A small image captioner, trained from scratch.
Training: adamw at rate 0.0021, batches of 384.
Data: trained on larger renderings of crowded toy scenes, 90422 training examples.
Rows from block 6 of the image encoder, named by matrix and row number. Each number is 128 + 32 x the weight over its row's rms, rounded and kept within 0 to 255. All counts start at 0. After the name is the row's rms in percent of the matrix's.
# fc2: squeeze-excite expand (encoder.blocks.6.se.fc2.weight, 96x8), inputs 0-7
fc2.0 086 [160 151 130 156 167  73 131 163]
fc2.1 031 [131  98 129 146  62  84 121 105]
fc2.2 028 [ 88 138 123  92 195 104 132 140]
fc2.3 054 [146 166 120 154 154  57 130 134]
fc2.4 046 [103  88 130 109  71 115 139  82]
fc2.5 119 [104  85 127 109  79  92 123  87]
fc2.6 120 [ 85  91 133  85 102 150 126  84]
fc2.7 069 [103  70 127 108  79 142 121  93]
fc2.8 056 [ 79 110 131  79 126 180 135 112]
fc2.9 152 [ 90  88 125  97  80  98 131  98]
fc2.10 086 [ 74  90 133  85 110 139 124  88]
fc2.11 012 [103 108 120  67 174 146 152 111]
fc2.12 334 [ 85  86 129  84  96 133 127  88]
fc2.13 133 [ 87 104 131  86 127 183 130  94]
fc2.14 050 [141 164 127 129 188 173 120 161]
fc2.15 029 [152 172 138 169 121  91 129 177]
fc2.16 053 [150 161 125 176 190 109 129 140]
fc2.17 023 [ 72  87 130  89 100 155 119 110]
fc2.18 080 [132 144 125 118 194 184 121 144]
fc2.19 029 [ 75 113 137 109 144 191 134 148]
fc2.20 070 [152 159 133 153 173 150 122 187]
fc2.21 063 [108 108 115 108 142 207 125 109]
fc2.22 092 [ 90  91 129  84 115 154 136  77]
fc2.23 046 [142 139 128 130 173 204 127 133]
fc2.24 058 [ 80  97 138  86 115 173 120 101]
fc2.25 046 [125 122 128 138 176 194 123 165]
fc2.26 133 [150 172 129 143 184 151 124 171]
fc2.27 115 [ 78  85 123  83 109 143 132  93]
fc2.28 015 [ 95  80 118  82 101 135  94 102]
fc2.29 041 [141 166 121 119 187 161 123 170]
fc2.30 044 [ 71 108 116  94 111 134 122  74]
fc2.31 042 [ 98 108 120  97 165 195 126 130]
fc2.32 114 [114 117 124 113 178 199 130 138]
fc2.33 056 [ 97 118 132  92 186 177 128 137]
fc2.34 102 [ 84  94 132  85 120 145 125  75]
fc2.35 050 [124 133 124 137 129  39 121 132]
fc2.36 071 [114 142 127 119 173 203 130 132]
fc2.37 085 [ 82  89 132  84 111 160 130  92]
fc2.38 089 [161 158 130 167 106  84 128 176]
fc2.39 025 [132 121 105 168 123  52 117 130]
fc2.40 127 [ 82  87 127  85 119 164 126  94]
fc2.41 037 [146 133 125 145 146  52 115 164]
fc2.42 071 [176 152 132 177 144  91 121 163]
fc2.43 043 [114 116 129 115 188 189 132 148]
fc2.44 017 [ 60 142 145 141 145 174 124 151]
fc2.45 128 [163 171 127 166 174 120 129 166]
fc2.46 042 [171 191 136 159 158 117 127 146]
fc2.47 042 [ 75  76 127 100 121 155 127  94]
fc2.48 060 [164 164 131 168 176 124 126 169]
fc2.49 187 [164 165 128 164 164  94 127 170]
fc2.50 095 [106  98 123 104  74  86 124  90]
fc2.51 166 [168 158 129 173 129  77 126 160]
fc2.52 153 [147 151 132 155 142  52 129 151]
fc2.53 011 [149  90 177 132  97 147  99  87]
fc2.54 073 [ 83  80 128  89 114 153 122  89]
fc2.55 142 [165 173 131 167 163  98 130 162]
fc2.56 093 [ 97  94 126 102  68 109 128  90]
fc2.57 333 [ 80  87 128  80 104 137 128  93]
fc2.58 014 [ 86 137 160 130 179 172 142 104]
fc2.59 268 [168 164 128 166 139  81 128 166]
fc2.60 026 [124 141 124 133 168  51 137 149]
fc2.61 065 [103  86 123  95  67 122 129  97]
fc2.62 047 [ 76  92 134  83 129 158 132  94]
fc2.63 055 [147 166 132 150 185 144 138 176]
fc2.64 113 [ 89  85 127  92  85 108 132  92]
fc2.65 103 [124 134 133 127 186 195 132 142]
fc2.66 042 [153 161 126 177 134  94 120 181]
fc2.67 089 [153 150 125 158 116  58 131 162]
fc2.68 097 [ 85  88 127  88  94 144 129  86]
fc2.69 149 [ 88  91 128  80 113 163 131  90]
fc2.70 096 [128 108 129 132  80  54 131 126]
fc2.71 080 [137 123 126 145  90  52 127 153]
fc2.72 075 [143 144 124 143 101  46 134 137]
fc2.73 119 [149 169 126 139 187 169 130 157]
fc2.74 055 [107  95 130 123  76  67 127 113]
fc2.75 166 [ 91  79 127  90  86 133 129  92]
fc2.76 034 [ 90  70 129  97 144 155 125  90]
fc2.77 064 [164 169 132 161 155  75 138 151]
fc2.78 049 [150 162 122 159 184 164 136 161]
fc2.79 112 [151 166 127 153 188 133 128 171]
fc2.80 134 [ 82  86 128  83 110 149 133  90]
fc2.81 088 [ 79  88 130  81 108 151 127  96]
fc2.82 039 [142 167 138 131 206 145 131 131]
fc2.83 063 [176 170 122 167 135  89 132 159]
fc2.84 104 [ 91  92 124  86 111 171 125  88]
fc2.85 099 [138 159 129 134 190 176 132 159]
fc2.86 090 [170 174 130 172 139 108 124 170]
fc2.87 093 [160 162 131 169 162  88 133 167]
fc2.88 037 [ 99  88 132  87  71 137 131 100]
fc2.89 054 [141 138 121 151 130  42 133 128]
fc2.90 093 [139 161 128 132 195 162 124 165]
fc2.91 030 [ 74 116 133  92 134 190 131 126]
fc2.92 072 [123 110 128 128  93  50 135 107]
fc2.93 093 [118 146 134 123 191 189 130 133]
fc2.94 062 [ 89 108 133  83 115  86 120  80]
fc2.95 061 [131 143 128 138 109  42 124 140]